python train.py --dataset="synthesised sound scenes: up to three everyday sounds over a background" --hop_length=320 --win_length=512 --encoder_kernel_size=3 --decoder_layers=12 --decoder_fused_qkv=false --decoder_qk_norm=false --decoder_parallel_block=false --decoder_inner_norm=false --init="torch_default" --precondition_frequency=50 --max_precond_dim=1024 --adamw_lr_other_params=0.0016 --warmup_steps=260
Rows from block 3 of the text decoder, named by matrix and row number. Rows with one number belong to one attention dimension. Each number is 128 + 24 x the weight over the matrix's rms, rounded and kept within 0 to 255. All counts start at 0. Numbers have three digits each.
# q: attention query (decoder.blocks.3.attn.q.weight, 256x256), inputs 128-255
# k: attention key (decoder.blocks.3.attn.k.weight, 256x256), inputs 128-255
q.6:106115122135141134135166143157096123119093104121122128139180128111113120121093126138108118127137129113153129134143110091125143133153141109085102141133124121171129108114135180111141145105141100102149097178129128095097149167143124112116126135120096099114082095177123118141120163136157100116091123103152109122144154111137130158146150122112149126111138115106116135137120108112115096131164
k.6:142128143143079136088138084120129133159123152116145143167088145160124133119127126133090154176138136129134100136122148143131151126077134187096113126128157122109135127123102148126124128117114156118111144119125143107165126131141142131122090159060139102112120118156158095124094161124153090136171137152128133098136132106131099172105085132141119104129141136129104175135111113106062137132148
q.7:091169118135156131133111128182141131135147121143121161126097114165127116083095127136145132107132121108145107098129084154131100076116170154148113120144121133119108140113147145098127138089148122113119102123138101161123109116089110131165137078131113113146129173137094128114152109145114142121149201149114109192124139122159144109100112155169138133137140106159170133153096113144153151127111
k.7:110118150107135110118134147107065177092153041140134170125145108172130139125160084088158122152126130166094104089155088158118089096164098114139115139101117125159138145101123093132089086135154130166104176100127123123147119186131134151121098107112097114179125108140168104148134088131095097106124175093113126100101133141136061118134132121156100114144169150107161107146109121104091127110098
q.8:144153127117104102135142104143093122167133116144115135126144101089125130123147121164120112155135158101099116103114146107127115118122141061080114149172107094144105152114116122146127094127114130162110154105102120113150094121161161150124110141101133119129103120137157126138138142101114116094127156096151107142128131169135096115099126151126159140164113118114092159109122133149173122107123
k.8:151154139085135102113127151132094140145118135092111121119128155150149107100124143099173105129163119110129117128109143104110137085143092140137175111077128109138098188118116163134148122142116134103102160126125104166144138130154090130142136126104115117126138109157140138117168165115085118148132127102096106116143145116159123149101114135113127118120115154123099121158159106129135135151115
q.9:110186139164147146148126108079115133130101183103076112138109104170123099138136162177132138104116102185107118077190086148155152095151136127130115160121124153101167116152097132153110170112112116105150151133166157123140140156154119107121138106120115154088105101144152149124149096156099094160153105128116147132144099101089151118122127135094121105135118121133124165176151141143082130159140
k.9:121066170166128138125179094136115101123100127138150110150133176141099134166198112161137142112090103143102140144147119113148131112125130121129185138142149144124138161129131109117126143161108107099105133128150173119094141119132112171079145158110113173106094158125126120155070100177173103135169091124128121138132110126090162120131092173126187133151123155109127129117091112076124133119168
q.10:129109173133136140149150115113127141095109090138120162136167081122134152097103129139103116108143104122130140149123129095095141107103120115139115118128110097128132106134154132086104151177120118102162126102109157127092141145145125094134129113135133102150109135146137136101106128156141146112124106120130078128087159129141135135149160103143135101164119141134102170121121149125130140123151
k.10:132149115138075118140155153120155089107097139106143131132157125119135172097109071122119122119144127110124183135121136144142130146122116110111092133115143141121145156152166124151137116118139109141110124157133126108063109110163120138140139114087130123114145133102160116125121164124150156156111147101134187129129151141134130120100129141182106098109088137128118131141123092155058138150138
q.11:123157110117156094146164127130118161127170103119149172121126130124121092110152115129129167157089125130137077140068123119115107153149113066082132166169123116147044128141119128144166126136158132108118151187101140115141103141150143078185124114118133131142125141087094157067100079132126121111142144090116127153123153116172155104128135154149098156120135119144145097102126156112161109108103
k.11:100105083138116061167125116120149155143162059117083167113166108153165123130100123089122097129113155119135120172102104061133145160137150154193125125171092138175160162103126107151121103085087127126093163112104116125151151141107175201149107148155105132130117135131121133110116125139124124113099128117111135157137175110153140147076072102147093115098139111154166127155158112127143160117120
q.12:147134120146174117133133099128110122097140082101136148100121117143194074105139142154131134155120122135116101075142125124119132155089132143122132136154148146137143114144073148153135165113121094100129102092148157119157132115139105112130142104161086138104136157160129168133138093105118113136123097125097166182128117163117137126163145168120150138124106111116151130185112167123110146146144
k.12:133125137103112146125132122146095126123111126170113093126167159130140115127162104129137107119118117144123122125160121172113071114157114138103144140160158115140128094110130128148109090158155117045128135082095178084144138107146092098141137171156108142154121157131076106126117144108143153124101115138144140125137152154125094179106100145129152072129145142135144149096131139098161121122131
q.13:155114156140127148136158144137090075160145163143134095117106167142081132129092126117131158079143083131108108130101133140116159119129118188169129113142147159077088121111157120108105129166109138096158114130119141066117141142082132133143116148128115156113126143163170095153119108203162150142147142138136087112155132117112106140157159114128145122142153158109168130148088065112076109130101
k.13:148095138175112130096122092137144185088091148149137127126090135132146121163127143145083143137098123128120124133169108141128128148100157164107146141111153098147159103161113113149145183128156101125107103154183136122117114175140120142152101144131126093151095105089133108137131110132138132122152150124154161141089062158100150112193157113113119118183129134126153099129122104164130119159128
q.14:113128148123174114113126160154158165114107053127147134102144165126127146129135116165106114154165109075139117115117128101126107184141113127139129149133150135133122132125137142152106160089144143059128099176113123113104150144125136105150136115142103104159122125123075152115124128143129134130147119140081109143089137130133178130132092104125126146104145133148184145129111111211135118131118
k.14:087145128159093101139120144125140129146163140131124121119119096153123145138171178141122134152131116116135142127130111151125138115148082118137063117175119115103152163129155081092072130150136094133132140121112066100133154120120140161155114159135146145168158159147168125157121118131147099132098123157153105114130137100135110143146145113106136139121122139086125117110098149119091126113137
q.15:161145139135116116132129157110131143148169107117140129098099145123142158111140141108158169142161126156103098123079136150161109125111160115094129110148126134139063154116168147108105136103137153155134108126121125102139113137143159115142151131122128105117134140112081133131138112137147149155121145093136094119120103166161118136134129107159117126121127068160104133131125106182085107139134
k.15:168124125119153119124126144141140217120178055132083162144128099127164125122123140107136143136117140138149096097110150136138154121121132156123110123124154110140137119110109110128149079108129098151128164104122117148133163127144146134118129094100099134141129117133151128150091089147120127103134149124149121120134093145118100148117115069104107116134165138091134142127170101119150118145160
q.16:155118144141151099104135146134124155105088127137102103154134090109181100131114137122132078103139117114144132149135145115108120121103152119149137140150122094166131103115133125113144127159138120125101129127142114141150151108101117144109094127117166089132096138107141098169125159161118094143127097175128097177102112152139159127103128131117159158179105117167133130106137100142134107155140
k.16:096142100108110148124102180133149086130123162086145117095109115134092105087114073132134182171146150135119114101122178143119118145114081109120171102086131119124115136150168105100072105141119095116127106172098128139124119136127160149135125118112124124136114102170149098137142167100137129140130133106096136142173131093124150137120155161142118104101131132152064123142115139151134117134094
q.17:150167087110072151104145111115109088156115171154136149163157134148116097127043091113132156169134128154150137159098095126156116137123162135124105131132118136137144135121106119111175088102144130099131156081110159141102112175096138148132124092063145099129142149152162138152106157136172113137084082100149115082126103161159116143099117120107157157110138119090118146112106130089124140097170
k.17:169122093131162111081108089181091137181109177123137099170099125131081165154099138127151132186134134130094098163121108148106176187105133177126124117135118124101145119112153143150164122108162123168156123132150131152142105148112100113145093100209152140082110058111097110090122083151127123160180149128152143140115086126115114072101137112140167084116126144153108138103141108090123166130119
q.18:132112147097121112152096143139156121098150112125146130085142147129136150108144124181153151157148128151093137115108113137125089138096094108088163129151109090146101118140131143137119089164143080138143155172091150149131177119170193123105082109159135102102135138118129118113150145116155113092147091088110173122138091151170133104135128153144100147181100106126101152162149168117112129120163
k.18:127108114085120143141139126154146129136144139137143120075177145149172141133184131139144132146122140097115131157154155143142132095147153174110105145118105131099189138133134151178152089130113122076155104169100084150078105072114130139150123155121120111109115099138109124128134116109130120100104116159098120158108170109183140169064106090132141098087131131122137128093179093136108127144100
q.19:106148067113122163126123111120153100110113097123146150171131134109188112111133090131157105143079121110129136104113146129087118151154098164159134120141136149120157151179138173140125151065134116157116145135141097112150082164118114120090108107218108143137102126107105153153144140126144132135154107097172136099144058155107161095124110122135136115158142133153118131123129146131150132133120
k.19:156140083157163144118130120141124105107120121146117106147118171155121139153124093100164134149127114153121101171139118128122116138195159115167138171118138137158132065124102134125135081136153155140146154115131151098151141118069105122138097075125138173098107088137089162114110073108111150138112148125142149134152118144057119100109102120142133162065099135136089122111106109104132138126082
q.20:096130111092132121072134155167120133148144124140151126164132130111132128114108111115142134131149139089120160079116118114107128130144123101146099120086141127144125126152102149109097111133153131110153136152102128143113123129128131131160180127127120120143128138121122117130131133144166144139115110140126108102123145119157154113154187108099163120135142152099128153105128096119133149115168
k.20:096164106116101130120104106081154131102116160082103127141113089126110126133106146124133118114167105136137125137111108156127184113152142113131067152098124110149130113134144130123133086133099159144124179104095110153075133125077156121177155151148139110131145182121140122145153136103135150124115120149142149122142131085167111113157139135145157110131134089121104121120085135165099151157084
q.21:117119128119150147149149160162142161142101121096142125146137130134203173086160131097133109111151145121123153119129135123125142151149123145101135133125119127165111131138127157143114156116111113161120139159125123094113134137144114145121172137168134105145114116117102100159096139097141076120095151139133097133163083130117111140160156170170118110137079096139080144084154130140100112136118
k.21:121111142113141129096133130112159112133122103146140124109116132094109110120093145137144130162172102152134121132131164136130089126078158153136144154076132111129073143126116171143122119135107156103129099140120145146173184094109130130108134114103112138117134091137143140146104153128115152164123092157152117132151142122073082158129121129117104130145105139118077115152142115079062106146148
q.22:160157098085165123176112177125128147131138094105149131089140135152125160141189112114132087137131141069130130148100117143072125125141093146109142105129143141133107098169157115132154142140157128102137110166115143120145130122146134150144162099134147133111111128135177093096118112131148104098065133095101128126145137132163085109125128124111116121087088099155132101172116112188130123140165
k.22:093166112161122058131133125114093162087122087113105127118180123107167087125118108175140126122140157093091117121132154124150054119138147123093089146126130126123117125137116174143138123076133131134134133104147074100145133135136168136115114130069100132120133136122124112117101139163112139107143090121165109137126166135160119119122120123137109162147137132101136139125147151100110144148124
q.23:138158113145145136104109124139144121154105147105111134132124113098128116126117149137126110076119136123145139103133120139138118083135165125118088093113153153147129129119117162140139116134134132129102131151107110149109147136110110169087150144124098124140108103092123145161101154091146162097143138144076133099097073136073114129118137153157087139121147150095107173116103145130130142153131
k.23:124132119153135152120085082117135089158152169143113078141068124138155112122115112065113086129134113110131119121144148158114125107127129100124127129118128108142124138167129142121096139173163152139076125139166104145154145145059089125107150120167155131117114130105118141127133111137109179170079185152140103143128105153121126140135119105136123113132131135149144157134111142130118101135145
q.24:159147144148139120134151154128136107153138130134122141105108139125113129118134120114121138121130103103137121130106118131108148106124175107101100116124120121132113142124141109098127120128141134097153145131117171112146150081161124124142154124081122136116112135134120115104126138106148142149147145149109100153128147152127139205117135140139117109142088162104153124097107130143136106104155
k.24:129114100170082139120127104138110172132159144117127168141131134117156138162130147126133146104104143123154166113119172100142157157091132127108109157110135121103144154110146087104099146129139145142122136120131128119110116170154182139088129142118125134106133172106118124168120138119116148104131092138137114125139151091135119115121131153116104111148134142108133075149157133138122106138153
q.25:117129110144104135111135177131113127116109126090132104083123120150170122101140121107109163143102103128138142144138146103143187143107130154151135153101160132139166139113102119144119144142131118138141144115117132130144135156127117076145085100132115152119148151143081121136121132137136129144112145180139113140137145112143132126148123112082142138072077113097161139117109138117095147117116
k.25:148123142131146131126099145120117134132092150145149096103138124105103133122150141137129137163120144145142153070148142145120152152108152141135130169156141107131130130062141109151143110150151160130118111149104151130182126107135129131144178136100101118110146151143151108137092143117140141137154150117151116136116138116083113130159115122063120106138107117105083101137121139097155109109119
q.26:161147111146102130138143137139159158088146132122096117155129142137143147126117140169097136151062139146150114115123130133118115115102105126115168102112136130120182123115134147161137136144119116135146113158108122137129075169141143137110108161131142152150160123148097149138104117127107170130127145090156156119126094133105159141110129147153109098133112118096139107142128119129140103119099
k.26:148077145132115114120153126100105139154117137162152089127124123179117166168107119120073104122164087135159152107098120133106124101119118141163118147099148126132106116149104151145131137114117129138090100108158160108155164136142126151161120115149149136084138100155128107123129130109112111140119179109145098159105133182097137124104124121106134130111119139160134100142125128137107100084113
q.27:150110156142179156126130126139130170077125113085144155091131120065136165152152149104088110137100152146107121134109131130140116144138108154119132150140121104144149144145112120122152139117135138114097161135126100122119144141150102144174108161201147147099105106121087151106124151151102102113142170131168132139124163108109110116112154073154157164087113100181100103092142132115132142145087
k.27:087150124096103126123102157088127125144130103088126154152122156143107109141130111109122089137120136123160100118151136115160139128147093136154162117145133132129124141126119125150113167104095135116136142103107158130139131131157156110146157107122143117139136123121163176138123150089155160122067123124150136129148160143138091153154120110084077130075129112106152158132145133147144158107159
q.28:116076103097130098107169108125100176083086139128141131108179117158137121152137126155093104117098125095121140145132122120122121099117128168124110141128095109129130105124143146130121125120128130156154100113100136135145159148150096119102135188106141165104137116131109140158128165132148095126105112119126134107123106067098161148135168087107122143150156128115101161141177115147114110107130
k.28:089188175106121132119162112090102103122096132097105144139124101122121136114162112146118111133165086135146089134125086128100122109097143155137133110123102105096114150153134157162142117134114144133096134130119132125136159108120127161121135111127138090134135145127179121096103168121155156160087114128135101134187159165149140164139149179132144146109112115144115126135123139153095136119150
q.29:128099167130123116148158142169143153098163102138113128105134143154158135112113124107103135118117092153147114142120087143142133137106102123113137118140107113153065112090141176156149121141167131142117125125117134144117130114172123134156094125106143144107140150111113156100094144115105134137089147135125144124141137138152104100104088143127160147128113167126149115120140160134142158086138
k.29:133143121091132113144153175137109163099169085140136142125149129151170154150122145126130149111131131123154102080107151106132149144127111129167142124149113119120130124137117135118116151119106179127157093127112107086154112144120150124101125148129092116132134172135091113127130166135117129093085131112122099171115156101175125120115128145103105075099172108173127166142097150140130120083151